A small segmentation model, trained from scratch.
Model: 2.58M parameters, 48-pixel images, encoder arch efficientnet, encoder norm batchnorm, encoder activation relu, encoder widths [32, 48, 72, 104], decoder norm groupnorm, decoder activation leaky_relu, decoder widths [64, 128, 128, 128].
Training: normuon at rate 0.017, 8200 steps.
Data: trained on rosettes with rotational symmetry, 195000 training examples, 10.8 epochs.
Rows from block 1 of the decoder, named by matrix and row number. Each number is 200 + 20 x the weight over its row's rms, rounded and kept within 0 to 999. All counts start at 0. After the name is the row's rms in percent of the matrix's.
# conv: 3x3 conv (decoder.mid.1.conv.weight, 128x128x3x3, standardized in use), inputs 12-23, a 3x3 kernel for each
conv.51,100,221,215,219,190,190,211,193,178,189,204,220,204,208,188,191,223,224,208,215,174,210,197,219,232,235,234,217,203,222,200,230,193,183,201,188,205,199,185,198,194,188,192,200,207,240,200,178,212,196,180,165,226,209,228,211,224,223,204,187,161,201,177,191,188,204,159,219,167,160,195,159,210,233,210,209,223,240,201,191,204,208,228,211,198,193,210,171,183,203,151,169,187,173,228,179,206,200,214,200,181,206,197,204,202,194,227,199,202
conv.52,098,198,219,227,194,174,219,213,155,193,207,246,213,221,254,222,201,180,208,205,209,200,246,197,203,173,197,213,209,204,206,201,245,209,200,203,180,197,195,200,188,222,202,183,181,191,213,215,189,241,174,178,193,168,200,201,174,190,207,258,204,178,234,220,213,203,206,224,203,189,208,204,179,216,202,210,208,191,154,201,202,177,212,205,213,207,208,221,215,210,219,192,206,202,205,211,208,217,182,183,210,198,173,229,189,198,194,200,189
conv.53,101,196,199,197,182,204,221,201,230,185,199,190,178,194,168,181,195,219,206,188,195,200,210,217,202,199,190,185,195,198,195,181,192,211,195,184,191,188,218,189,220,205,168,199,146,200,179,240,197,231,158,206,187,204,220,204,151,184,209,199,194,186,242,199,178,190,192,211,179,187,207,195,173,184,210,200,221,231,195,202,195,210,202,225,204,200,160,212,208,197,184,160,177,200,218,247,189,204,180,189,213,209,192,215,197,208,202,203,199
conv.54,099,175,202,223,213,204,193,224,197,188,180,221,212,199,215,250,202,202,207,210,243,208,187,223,225,182,211,212,182,202,192,166,170,179,181,181,204,199,185,205,164,176,203,200,184,186,194,218,214,177,183,207,180,172,187,206,190,195,174,171,192,174,202,181,190,199,209,259,210,205,216,192,185,208,180,195,214,211,186,195,216,211,201,194,179,226,205,183,194,190,197,185,188,199,203,234,211,198,210,207,202,181,203,220,196,194,210,184,210
conv.55,101,192,173,210,208,247,190,223,184,210,238,192,200,223,201,164,209,212,225,210,179,200,220,214,208,201,219,199,185,175,196,201,205,203,210,208,205,198,177,200,172,295,216,182,181,203,202,181,182,208,210,184,192,182,189,190,219,195,203,141,167,204,196,193,189,194,183,204,192,222,204,209,188,193,190,172,199,185,179,206,198,188,192,191,181,180,195,195,208,184,213,174,184,196,211,248,214,198,194,183,195,198,222,186,151,186,188,171,185
conv.56,103,187,181,187,225,167,185,204,191,192,207,204,195,236,192,209,200,188,235,175,226,210,191,205,218,149,182,190,193,187,193,201,215,210,220,223,208,172,186,217,201,276,228,186,214,185,199,208,195,156,207,199,221,228,205,221,211,202,162,252,195,218,194,182,244,208,253,158,212,194,193,185,201,178,233,187,231,226,188,212,187,191,207,190,188,180,188,197,200,229,223,223,190,196,209,170,189,190,161,180,206,212,225,208,176,162,191,184,208
conv.57,096,165,204,210,190,196,248,202,206,192,214,170,217,216,185,195,209,225,200,206,221,215,175,172,202,219,185,220,217,196,173,191,216,178,179,197,200,171,211,183,194,164,191,200,160,206,206,182,183,194,158,178,198,177,212,182,196,204,196,176,197,201,209,201,185,160,197,207,190,233,206,209,226,223,224,238,225,252,248,165,181,183,190,181,169,202,194,183,208,213,196,193,228,227,175,211,202,212,198,187,228,202,188,203,161,198,211,191,199
conv.58,100,185,194,199,169,194,218,197,174,184,180,216,196,170,234,210,168,212,194,191,222,199,180,235,209,171,172,189,186,186,178,211,170,196,190,230,171,223,192,197,173,331,210,201,185,183,201,202,199,198,148,173,216,193,231,188,209,184,208,145,228,175,219,204,181,213,188,190,188,195,181,199,218,220,209,202,206,189,199,192,176,191,200,230,190,204,177,198,208,188,219,208,183,188,232,200,187,200,199,189,197,170,225,187,204,203,223,184,220
conv.59,101,201,233,185,181,214,193,195,195,198,209,202,201,215,210,184,208,202,200,183,227,204,212,218,195,233,191,175,208,194,184,200,187,167,197,210,235,187,176,167,180,194,204,197,215,200,186,202,190,199,168,186,228,203,201,197,218,183,191,195,198,212,185,190,216,219,249,226,195,195,177,188,190,178,173,212,184,230,205,186,251,152,196,199,192,175,202,208,195,195,194,228,228,251,230,208,201,179,209,179,177,184,203,212,189,198,200,222,187
conv.60,096,191,205,202,174,209,201,195,204,209,213,226,208,212,208,188,225,187,217,208,207,210,200,214,195,209,184,195,218,223,206,208,215,186,213,201,196,184,191,198,200,217,210,234,221,211,185,215,176,187,157,227,184,169,198,241,166,189,207,216,189,195,221,198,194,187,189,182,202,208,195,173,204,192,215,217,174,191,216,197,194,209,195,207,205,192,228,209,176,222,214,204,211,207,182,189,216,200,183,188,180,226,196,181,228,184,226,191,198
conv.61,101,218,218,198,211,207,183,217,206,167,205,220,192,211,199,232,191,214,214,181,191,184,187,235,219,197,214,181,210,200,219,220,203,206,206,191,180,175,219,197,160,230,205,199,170,208,200,162,193,207,202,176,193,232,185,176,227,185,194,196,172,209,245,189,215,188,181,194,220,187,172,191,201,220,202,166,198,228,231,179,205,206,207,193,175,241,196,201,225,180,200,155,185,201,211,179,202,179,185,207,202,181,194,220,201,172,195,192,197
conv.62,105,201,206,194,195,214,211,194,230,211,194,214,235,194,197,188,203,191,202,211,174,207,186,200,192,205,230,212,190,190,182,218,187,196,189,209,208,199,202,197,199,210,211,189,205,191,166,193,214,189,215,244,211,222,229,216,226,187,201,207,180,193,189,189,258,278,207,234,221,171,203,187,163,232,178,194,201,179,180,207,202,228,218,194,219,182,187,235,192,187,205,192,173,205,181,196,224,202,206,247,195,214,185,208,204,198,189,216,206
conv.63,101,219,175,247,205,196,197,227,220,195,220,182,198,211,201,192,181,233,210,229,184,198,190,188,175,215,192,200,213,174,215,209,186,192,229,213,180,201,183,205,199,225,184,183,219,201,188,181,166,170,196,208,202,194,201,204,206,198,194,193,195,190,201,197,229,219,224,194,218,235,204,224,248,203,204,194,192,212,226,202,200,230,218,218,189,205,223,183,188,164,181,220,226,197,193,216,178,184,220,191,220,215,228,218,206,202,214,192,218
conv.64,098,190,204,199,204,218,179,221,187,180,167,170,167,218,202,186,188,221,204,176,206,176,200,192,197,207,200,190,172,201,208,197,214,169,218,176,193,204,192,173,163,222,253,214,206,205,191,217,198,186,186,222,221,209,175,194,234,217,228,206,163,174,200,181,234,205,180,184,174,200,224,209,182,205,204,207,192,192,212,191,225,188,166,184,232,223,215,182,214,244,200,175,177,203,212,204,195,193,176,205,216,189,216,217,213,206,179,205,212
conv.65,102,219,211,192,171,234,202,217,152,205,199,183,211,193,211,173,176,240,184,208,209,187,205,195,198,211,207,195,186,195,198,181,176,186,200,195,206,230,212,201,225,191,194,189,225,183,198,216,202,205,80,178,204,211,218,201,188,175,199,230,215,201,240,229,205,196,218,239,217,177,202,211,191,206,181,203,198,213,201,186,209,188,204,158,196,193,190,185,185,239,216,225,197,190,172,195,191,197,218,215,187,183,187,186,192,198,187,187,188
conv.66,101,185,205,187,224,203,177,212,162,233,202,219,184,229,205,183,206,202,217,198,203,174,202,201,182,173,204,181,196,205,215,186,175,225,206,191,199,190,196,200,278,280,146,219,191,219,227,195,179,154,182,259,219,212,181,205,211,185,192,224,208,194,198,191,201,177,201,214,217,205,188,198,196,223,198,194,204,194,201,195,182,190,211,197,211,204,208,201,216,196,184,208,210,210,225,181,201,196,218,174,211,205,183,197,202,190,202,163,206
conv.67,105,199,213,190,210,208,204,235,210,224,224,167,192,212,181,174,222,209,210,198,193,201,198,205,186,210,169,183,179,226,243,201,187,221,209,202,224,201,220,201,197,222,212,185,187,216,202,190,212,188,187,182,191,182,198,198,218,204,204,192,180,189,184,184,215,216,225,240,204,239,205,254,224,192,176,183,174,211,188,173,197,213,200,182,181,187,175,216,185,177,223,235,196,218,217,202,208,209,184,199,209,211,181,233,178,195,206,208,229
conv.68,100,214,188,254,183,190,231,193,189,196,206,198,181,219,201,193,220,201,214,215,226,186,216,226,216,212,193,235,209,193,200,215,195,165,197,183,200,192,201,210,191,194,207,185,203,196,203,222,199,195,183,193,203,186,180,196,207,210,211,180,201,216,185,210,196,195,196,223,199,206,195,224,201,242,166,196,231,189,226,209,181,240,199,195,195,204,229,164,211,211,170,186,237,208,199,220,245,246,245,200,220,195,195,233,203,188,220,178,212
conv.69,096,200,199,184,180,192,160,183,179,222,245,232,183,226,205,196,208,186,179,213,223,210,183,201,201,150,232,217,221,212,161,186,196,187,230,207,210,188,187,196,152,184,218,172,222,191,199,210,200,197,196,175,190,188,205,197,234,199,170,257,223,180,169,213,207,211,185,207,221,205,185,192,172,230,204,199,223,181,223,190,197,195,211,206,191,210,222,163,166,185,206,166,175,216,189,208,196,174,181,200,233,221,187,197,202,182,220,185,215
conv.70,099,188,194,196,203,209,222,180,211,192,202,211,204,211,219,156,189,184,182,182,214,210,216,205,228,203,213,219,203,213,213,218,184,199,207,202,185,221,217,194,241,231,213,177,191,212,218,217,184,182,289,198,208,218,201,198,215,198,223,186,207,203,231,210,207,230,204,216,192,189,185,213,196,215,180,214,213,229,205,198,178,208,173,150,205,208,226,187,211,201,209,215,203,195,194,241,195,198,202,187,179,193,186,190,183,171,202,161,167
conv.71,104,183,217,203,197,163,177,209,208,200,180,196,175,204,200,191,201,195,200,213,184,216,196,185,219,203,197,198,195,208,192,202,193,152,214,217,191,193,196,209,178,154,186,176,201,212,195,202,203,175,163,204,188,185,213,224,198,180,222,202,184,200,219,224,148,197,184,167,176,214,184,226,205,194,199,222,190,199,198,213,223,195,202,228,215,202,195,206,195,232,194,189,184,205,199,182,217,194,247,205,209,193,208,207,190,209,242,189,201
conv.72,102,187,170,225,221,152,157,181,209,214,179,173,241,216,198,199,183,172,201,208,208,198,198,189,199,217,212,221,216,211,218,211,161,213,226,195,196,210,224,210,189,225,213,196,197,203,203,220,208,194,228,202,189,221,210,194,180,190,226,210,231,203,202,210,175,232,183,185,183,178,179,189,185,199,188,209,202,181,230,195,192,173,175,197,224,202,184,209,199,181,207,180,204,226,208,194,180,183,173,187,209,201,195,181,196,217,212,250,200
conv.73,102,177,181,225,183,216,210,251,232,230,226,196,168,204,186,173,190,186,175,209,219,226,224,203,210,178,221,212,188,212,197,197,224,176,223,198,223,222,172,199,211,153,227,232,205,187,213,193,167,229,249,180,186,224,201,183,201,218,204,180,199,197,193,165,194,183,198,192,174,204,197,218,184,183,197,267,242,196,230,216,194,198,172,253,204,214,275,217,172,154,201,179,192,212,201,198,193,202,186,201,205,207,199,214,157,211,167,186,213
conv.74,107,197,179,149,188,189,178,208,179,183,206,224,190,206,185,185,189,202,199,206,196,188,180,220,215,181,181,202,155,209,153,192,202,180,192,178,176,214,212,219,210,238,221,221,221,198,212,220,213,228,219,189,207,187,183,193,159,195,192,178,199,206,194,193,158,191,206,147,190,210,139,172,175,179,211,212,175,186,175,174,183,191,193,188,212,201,177,219,195,192,197,201,211,205,227,235,225,205,230,207,200,193,201,182,182,196,208,195,176
conv.75,098,183,181,196,191,182,172,201,207,166,220,227,215,212,178,184,193,180,225,245,180,200,216,194,176,191,195,190,212,249,199,207,224,180,206,193,187,230,163,178,232,230,141,206,213,204,202,197,181,196,189,171,182,228,172,202,226,176,181,155,204,211,187,204,192,185,182,191,207,175,190,191,220,209,175,197,211,187,192,187,186,212,188,190,194,204,253,218,205,260,219,167,197,198,198,176,183,238,213,177,192,174,200,217,216,176,203,188,230
conv.76,098,205,205,211,195,231,197,202,205,239,185,212,235,221,196,216,185,208,177,197,200,166,192,229,183,198,178,191,229,216,217,198,188,223,198,169,184,173,258,215,205,272,178,216,151,169,205,204,196,183,209,202,193,198,212,199,136,218,203,193,185,184,205,200,194,237,181,189,223,207,186,177,200,199,211,195,189,211,166,196,193,199,209,129,195,183,183,170,200,197,227,193,189,186,171,197,185,199,218,201,207,220,212,225,205,169,207,228,199
conv.77,101,220,188,196,227,203,212,191,190,193,186,189,235,184,194,209,196,172,193,184,209,206,162,192,191,179,239,232,197,222,185,212,212,208,219,191,228,195,202,213,200,199,217,199,160,212,206,186,189,186,187,208,181,170,217,212,185,178,199,196,194,178,206,205,229,204,221,209,182,152,201,157,193,227,190,201,192,222,202,193,255,232,185,203,179,202,189,200,193,200,198,194,199,174,212,194,200,197,184,218,212,214,203,171,194,215,219,200,204
conv.78,098,232,206,210,195,142,203,217,184,193,201,182,191,209,191,235,200,223,202,210,216,194,199,193,187,180,192,197,198,182,196,213,239,194,183,192,190,206,235,219,208,182,232,208,228,181,220,216,203,231,206,213,186,197,198,206,171,231,196,218,193,205,187,217,190,223,180,189,189,173,235,199,154,220,222,223,215,208,226,195,199,241,221,201,173,194,195,183,208,213,166,176,195,188,218,247,177,193,179,159,203,211,174,199,206,204,221,186,200
conv.79,102,184,199,185,208,217,204,186,188,195,185,197,204,199,170,201,198,183,211,225,191,224,199,209,203,206,197,201,204,190,217,206,209,181,214,210,183,181,199,200,185,211,206,195,184,206,217,176,214,175,269,265,199,202,185,221,213,194,188,199,183,202,195,179,200,216,189,195,200,192,197,199,218,205,194,201,202,221,195,208,205,205,208,191,198,201,149,219,206,211,208,222,189,198,199,196,184,199,183,203,201,218,191,209,184,176,202,202,167
conv.80,099,221,233,204,188,219,202,187,226,204,196,205,214,246,219,178,173,224,163,212,173,194,233,213,222,195,196,220,207,192,206,183,171,203,201,219,182,203,193,190,227,199,228,188,204,179,230,200,196,175,204,189,223,191,201,198,249,199,174,207,191,178,179,196,175,218,235,208,233,218,193,194,220,182,208,184,181,202,177,200,199,212,264,204,229,180,240,206,197,165,212,188,186,192,197,190,218,187,185,200,218,195,216,214,186,186,178,215,197
conv.81,101,207,199,191,170,238,156,241,203,172,205,203,222,167,178,222,172,198,206,204,225,203,198,190,199,207,197,201,183,180,198,203,177,245,214,220,192,189,213,229,209,192,197,182,224,180,185,184,217,173,197,269,213,196,222,213,230,225,181,219,182,206,186,204,177,200,212,185,183,187,197,202,187,200,217,204,189,264,190,172,215,197,195,243,224,208,232,186,189,200,216,188,197,179,198,228,201,196,218,170,179,204,186,205,231,215,208,201,220
conv.82,100,208,175,203,200,220,217,214,226,192,204,208,240,206,173,213,188,195,183,198,193,207,203,194,198,212,190,219,211,173,156,208,169,148,224,187,168,193,201,181,204,193,190,202,192,208,179,207,211,206,193,191,223,212,196,212,196,199,183,209,213,180,189,201,209,200,202,190,244,267,212,229,256,241,205,205,197,196,197,195,197,213,193,217,194,198,221,189,189,207,221,186,190,213,237,227,200,242,210,190,185,206,220,206,224,208,198,181,206
conv.83,100,197,201,168,216,231,182,205,213,191,172,183,184,174,182,223,167,206,219,186,191,191,221,220,236,208,219,213,219,222,213,188,189,204,195,182,208,207,221,215,200,157,172,213,211,199,209,187,188,170,241,212,193,198,179,207,237,213,202,140,203,190,210,190,204,216,217,194,235,203,211,220,191,207,190,207,199,220,217,193,200,199,196,198,224,230,219,196,202,215,199,218,186,215,183,219,191,187,219,206,209,193,214,190,241,202,194,225,183
conv.84,103,185,237,195,215,231,200,189,205,191,216,223,176,201,220,193,198,199,239,207,199,170,211,205,185,205,191,175,217,213,172,191,175,232,200,229,252,228,197,220,164,207,245,192,180,220,178,188,199,191,173,192,173,224,222,181,212,226,186,196,202,193,197,177,225,214,252,193,176,226,213,176,188,176,211,189,193,230,196,188,207,182,198,218,204,179,191,204,201,206,191,161,179,236,201,189,225,201,218,180,173,162,179,227,188,176,204,211,219
conv.85,100,191,200,192,208,157,199,181,205,201,189,202,208,189,225,197,189,205,229,186,178,162,195,220,209,192,244,201,196,216,208,190,175,205,191,180,212,215,189,180,217,258,200,226,213,212,226,198,201,190,220,208,213,185,210,168,178,201,198,203,210,195,173,205,225,205,227,216,225,213,217,182,209,198,224,177,198,193,181,179,185,213,204,201,188,180,174,180,219,213,220,199,206,176,222,208,191,209,196,219,187,181,213,222,190,193,206,182,206
conv.86,103,188,193,200,193,200,202,195,179,211,198,214,228,194,220,217,202,189,216,216,180,203,200,207,176,181,181,196,170,203,179,183,201,204,212,194,197,211,215,220,189,258,203,192,241,190,183,190,233,175,198,239,207,205,186,173,157,209,224,233,216,202,197,214,195,198,209,182,185,194,185,193,226,217,196,180,196,264,178,180,228,176,187,208,214,216,205,205,221,224,187,196,192,194,230,189,180,197,197,235,204,181,202,176,183,211,187,218,214
conv.87,101,222,188,214,214,189,225,212,222,212,203,184,176,190,184,190,237,190,202,214,189,183,252,199,202,207,206,204,193,139,206,158,173,227,183,213,231,164,189,218,202,194,194,200,195,197,217,176,220,194,175,190,242,228,213,214,206,203,163,195,227,172,203,243,215,213,197,182,215,206,208,211,167,185,196,207,184,191,190,222,158,197,190,182,209,208,200,196,233,198,221,199,217,223,162,171,219,201,211,206,173,181,212,219,225,235,176,208,186
conv.88,101,208,221,222,166,202,196,164,211,201,211,202,188,201,203,207,213,243,214,197,226,202,164,225,180,181,200,206,199,179,205,208,224,216,199,172,217,234,212,178,202,228,193,201,194,210,221,206,177,183,194,216,183,183,221,168,201,189,186,170,205,202,194,240,188,207,198,209,194,187,203,219,197,196,190,212,204,234,230,185,257,214,195,246,158,187,216,218,194,175,182,204,173,199,215,170,215,214,191,203,228,205,203,186,193,225,199,213,181
conv.89,102,192,182,180,216,210,160,216,188,188,201,184,202,191,186,222,177,215,191,179,176,222,233,202,211,205,205,202,198,181,200,215,199,209,197,204,192,197,214,187,188,171,221,223,178,184,216,187,214,134,188,236,200,196,190,196,188,189,222,169,199,208,249,221,221,227,210,192,191,211,180,196,193,163,203,199,196,185,208,182,190,205,201,207,191,189,191,212,185,204,189,219,198,177,193,216,191,191,214,231,174,179,199,210,214,205,213,190,178
conv.90,102,188,204,191,213,196,172,213,166,212,208,176,200,186,219,237,174,159,222,203,203,185,200,189,185,217,196,205,200,227,189,212,198,185,192,210,202,182,194,188,208,152,229,175,230,172,180,188,206,216,227,214,207,210,235,191,245,184,209,182,174,205,215,188,197,197,182,185,196,182,202,209,183,198,173,207,221,196,214,170,190,211,182,255,187,213,204,233,216,164,186,166,189,214,177,199,227,170,193,176,215,211,191,208,212,195,193,187,209
conv.91,099,222,222,206,164,213,174,182,202,225,208,189,195,225,165,224,195,199,199,195,233,215,201,248,213,208,233,221,194,206,202,177,191,162,190,203,209,206,204,186,210,189,208,207,210,209,185,187,198,215,198,204,190,176,191,190,177,198,201,198,193,193,238,202,187,202,157,174,217,182,196,177,169,243,202,191,205,184,196,243,203,212,218,218,200,198,207,185,198,207,221,194,209,214,186,233,211,197,205,179,202,229,215,199,201,192,215,210,227
conv.92,099,181,215,175,205,214,189,224,205,175,204,219,177,202,203,208,185,237,205,231,209,206,229,252,229,198,174,204,194,239,178,165,173,172,183,188,205,196,211,203,213,183,201,206,192,202,212,198,198,165,226,202,178,213,196,164,168,164,176,156,214,218,186,215,210,186,217,193,220,198,201,206,202,178,193,229,206,199,202,239,177,227,203,225,212,194,152,212,189,198,200,185,206,200,172,207,195,175,218,200,196,201,179,191,229,201,190,198,215
conv.93,102,192,208,200,187,205,220,220,161,218,210,209,191,185,175,190,211,200,191,204,207,186,206,179,211,196,211,203,198,192,181,197,212,224,191,189,211,248,177,179,244,188,177,216,231,232,213,231,208,204,267,188,208,176,203,210,180,197,193,219,239,199,236,219,200,201,199,190,194,191,178,207,188,192,195,190,217,185,202,186,201,206,211,179,191,205,192,230,203,230,209,203,206,212,181,197,194,212,186,166,199,188,195,208,192,193,213,178,193
conv.94,101,224,171,209,204,212,212,237,228,201,221,220,194,203,195,219,191,220,219,199,217,216,199,219,189,184,161,199,209,197,184,201,221,201,186,185,223,186,217,174,208,220,226,196,202,206,188,187,219,215,200,206,221,173,204,225,185,228,201,190,199,165,179,178,203,168,232,209,159,209,219,171,207,192,188,208,205,204,220,216,184,188,241,166,210,204,196,192,211,216,182,186,203,211,182,165,227,236,177,195,232,214,193,210,195,245,203,212,209
conv.95,100,193,195,208,203,212,180,217,173,211,221,202,190,203,138,169,232,215,202,189,215,201,224,125,173,181,219,192,207,179,213,221,220,198,214,212,191,203,184,187,188,184,207,185,219,207,175,211,229,191,261,224,176,201,184,202,209,191,188,223,205,208,228,228,172,199,195,198,216,207,197,216,179,202,197,183,225,182,177,206,213,190,208,236,173,183,246,167,204,156,213,192,180,204,207,176,161,187,163,174,191,191,193,190,221,178,220,179,165
conv.96,098,200,197,182,186,238,197,191,212,193,174,207,213,191,201,215,238,183,180,187,186,212,208,217,239,185,185,233,179,213,198,217,255,213,190,180,228,193,197,202,206,152,180,221,204,196,200,197,220,180,178,202,201,186,201,196,203,207,189,184,199,215,189,199,210,185,218,196,210,179,183,183,195,194,178,172,218,214,171,194,242,203,205,211,185,202,192,173,207,199,204,213,188,212,206,176,202,189,216,196,210,211,189,199,209,218,181,187,196
conv.97,100,173,218,223,214,177,182,214,210,194,213,175,206,177,206,177,214,236,189,189,226,178,170,221,219,196,203,201,191,183,179,206,195,219,222,177,201,216,241,161,224,257,163,193,189,214,198,222,211,208,181,199,194,198,192,188,224,188,206,237,174,216,178,181,189,252,219,211,196,204,212,188,164,196,199,208,201,224,183,207,201,182,205,177,188,224,240,188,200,235,210,213,205,207,172,156,188,183,212,199,214,196,186,220,214,176,222,149,173
conv.98,100,231,246,210,232,207,218,189,214,199,199,212,218,197,212,196,218,197,179,204,238,233,202,229,189,207,199,212,203,214,214,183,193,204,211,196,218,189,206,193,179,223,191,205,221,178,195,203,193,198,162,175,196,212,194,197,184,205,175,278,190,211,195,199,206,205,198,215,194,203,203,198,222,192,190,187,204,209,199,208,206,219,200,224,196,205,185,196,195,198,197,196,230,233,208,187,213,201,192,197,187,193,190,203,244,198,211,199,219
conv.99,097,207,205,198,215,248,197,203,206,226,209,195,221,203,207,212,176,198,182,183,232,196,194,181,201,186,167,189,185,194,184,189,173,148,172,224,225,207,199,218,191,187,218,213,173,204,206,193,176,213,210,186,184,196,216,216,202,173,196,274,221,175,235,213,211,196,212,191,206,218,200,173,208,168,206,166,173,185,176,192,205,212,187,187,191,213,308,170,216,224,206,201,194,216,192,203,209,174,204,214,236,203,154,182,163,187,180,198,227
conv.100,097,189,209,208,163,264,200,212,151,205,202,208,192,227,209,200,168,189,206,194,217,210,194,232,197,210,209,194,204,193,193,202,173,189,191,182,191,187,174,202,188,196,196,179,218,204,210,203,183,172,133,181,181,214,206,192,174,193,204,161,200,185,210,220,210,202,217,217,213,210,221,196,194,212,190,215,198,167,181,190,212,192,200,181,179,201,209,205,203,185,192,205,206,170,202,203,189,200,192,191,193,226,178,201,229,191,214,187,209
conv.101,093,181,204,216,179,169,204,186,202,197,202,202,210,179,210,206,206,250,185,204,195,228,203,197,196,216,207,209,167,192,183,183,213,188,235,214,199,174,184,196,165,231,198,207,201,180,175,150,175,189,178,199,195,179,218,179,182,209,183,135,242,198,144,224,182,189,198,193,192,247,203,182,202,207,202,185,176,202,244,202,171,209,196,211,202,207,230,220,207,227,241,208,220,154,190,200,195,209,202,186,204,215,228,219,222,196,229,214,203
conv.102,100,160,173,208,203,279,166,198,197,199,193,204,203,228,164,181,201,205,176,219,189,193,205,235,202,214,204,195,198,196,189,196,246,223,195,237,188,220,189,194,151,233,222,202,230,203,233,183,202,187,195,196,202,223,214,193,201,211,222,189,216,199,200,221,182,212,200,204,180,171,184,172,191,197,206,215,215,214,191,188,212,189,169,179,206,194,166,213,206,202,190,202,199,185,192,217,175,195,207,207,197,223,198,210,215,218,198,178,223
conv.103,101,179,232,210,177,213,230,204,208,217,218,224,204,234,200,200,247,195,200,217,186,187,210,225,210,229,207,215,230,220,222,225,189,187,228,215,228,193,222,185,187,201,195,193,206,189,224,190,210,176,188,189,198,184,205,201,213,182,222,215,165,217,175,183,193,213,207,209,167,216,193,149,209,191,183,206,189,169,208,217,181,173,211,217,183,200,186,197,208,197,181,231,177,182,208,174,226,211,213,208,208,229,220,219,208,227,196,190,196
conv.104,097,205,182,208,218,236,218,193,213,211,217,217,212,187,188,217,175,207,186,193,198,178,238,208,176,205,212,220,205,199,218,197,193,210,173,211,174,219,177,187,179,193,218,203,256,179,231,207,223,189,241,237,232,222,198,213,188,192,202,264,203,205,192,183,206,221,177,219,173,201,193,202,169,170,200,209,202,196,212,202,197,173,250,161,173,193,201,184,202,186,186,209,227,198,177,187,191,212,191,171,217,220,187,218,208,192,212,199,181
conv.105,102,198,154,201,192,258,171,174,203,180,194,229,224,191,186,179,185,190,219,186,204,206,177,211,200,167,217,192,194,234,230,226,221,188,201,194,186,182,205,255,180,202,225,181,211,175,201,227,208,222,164,203,206,170,206,213,176,169,168,222,201,181,208,201,236,214,191,184,232,189,191,184,181,157,177,183,192,195,189,170,189,189,181,177,186,189,207,189,198,187,227,199,237,203,195,193,182,187,176,191,217,207,190,207,211,216,221,201,185
conv.106,099,212,192,207,221,181,225,218,207,198,178,181,199,209,183,230,186,172,222,195,205,195,225,235,198,160,197,189,216,241,225,196,166,162,205,196,194,177,190,187,220,169,227,189,201,185,199,199,200,212,196,248,189,292,194,203,166,221,195,201,197,208,181,195,188,206,198,195,207,215,189,202,174,197,223,197,229,225,222,200,193,206,219,235,223,198,219,168,223,205,198,196,186,196,207,227,194,189,229,159,203,230,214,182,174,221,202,188,205
conv.107,101,178,179,221,189,219,210,195,210,198,215,187,180,180,195,204,196,186,203,207,176,198,172,225,217,190,195,188,198,195,228,207,169,197,218,227,216,194,205,204,178,373,220,208,176,211,214,214,204,217,267,183,173,175,197,192,221,210,190,206,195,171,211,218,213,184,223,194,203,217,223,200,205,175,228,225,201,208,197,231,200,223,197,181,198,204,168,210,183,208,185,202,205,206,197,228,191,190,199,231,203,227,184,182,203,220,214,214,236
conv.108,095,194,186,197,212,203,207,210,218,225,218,229,218,201,211,252,214,240,215,194,192,210,209,192,218,173,212,280,193,209,240,198,191,183,196,188,168,189,185,175,184,212,173,173,193,194,200,192,176,179,191,168,188,189,191,212,207,201,215,244,214,217,214,236,174,167,166,221,234,183,250,254,210,191,208,209,201,209,204,199,219,213,211,219,200,201,186,205,198,201,199,180,190,188,177,183,194,164,171,199,182,197,227,227,222,222,210,196,203
conv.109,103,179,192,185,220,153,182,226,202,191,203,211,203,191,181,214,174,205,195,178,184,200,145,212,184,207,200,202,202,188,193,202,206,207,202,198,157,223,179,224,224,278,149,196,209,190,192,204,211,208,271,181,191,162,185,196,220,214,216,148,195,183,179,199,250,232,201,197,184,214,177,199,202,183,218,200,216,238,231,187,183,193,164,217,218,214,174,220,189,160,189,204,192,173,210,191,200,190,197,192,209,199,188,207,216,239,181,203,197
conv.110,097,189,181,190,194,229,207,219,190,192,218,211,191,164,224,199,204,220,179,192,241,205,225,213,208,187,209,192,184,208,223,221,230,202,172,223,197,219,186,199,178,133,212,214,180,175,182,181,189,268,194,185,226,182,226,189,177,196,184,269,182,188,212,192,187,217,186,187,193,188,192,179,201,146,207,218,178,194,191,190,219,231,201,174,183,196,161,196,180,173,191,214,231,203,198,216,207,218,204,207,204,200,181,203,202,196,196,179,212
conv.111,105,168,187,197,228,160,221,201,222,209,201,201,196,216,208,202,204,213,198,202,205,200,180,211,199,219,194,179,190,188,198,173,155,189,190,176,188,216,221,191,173,251,183,184,193,211,204,183,205,177,227,184,240,184,203,189,212,195,198,276,186,186,193,192,208,220,207,190,187,200,186,205,198,228,210,208,189,214,212,190,287,207,182,205,194,178,183,219,178,163,195,175,196,204,192,207,214,186,208,179,193,209,186,213,186,245,187,178,188
conv.112,098,216,181,200,205,196,188,198,205,185,211,215,211,208,189,177,202,191,175,213,187,200,199,223,205,204,220,177,225,222,221,212,189,204,192,193,173,212,212,222,177,231,199,189,193,185,201,220,209,221,222,200,196,186,208,196,253,191,210,204,171,226,196,207,229,204,152,173,205,215,135,200,218,174,214,191,200,236,238,195,229,212,198,208,223,199,247,188,193,165,209,206,207,216,226,197,173,185,196,201,160,229,186,206,236,198,216,203,202
conv.113,099,236,195,198,237,216,217,242,213,173,195,197,178,200,226,215,221,238,215,222,222,210,201,215,208,201,197,236,212,184,169,206,179,274,228,172,176,213,192,201,196,211,203,197,184,214,207,185,210,185,189,217,188,193,203,206,215,195,187,175,176,186,219,215,223,213,207,200,197,195,181,226,162,215,215,215,210,185,225,226,140,231,205,215,203,204,195,165,196,225,193,164,184,210,168,216,233,199,198,174,193,210,222,193,240,192,189,197,206
conv.114,098,185,180,178,190,193,205,212,200,178,220,187,171,238,212,191,216,204,222,195,213,214,200,222,188,185,224,198,203,202,208,208,180,207,180,212,195,198,200,197,199,240,178,196,180,169,195,216,202,241,190,148,185,201,189,201,199,215,198,177,183,197,208,177,209,217,203,216,217,182,181,183,194,177,197,191,214,191,175,185,199,221,182,195,192,185,167,167,210,218,186,219,207,205,224,192,186,178,194,208,205,211,204,181,178,214,182,180,182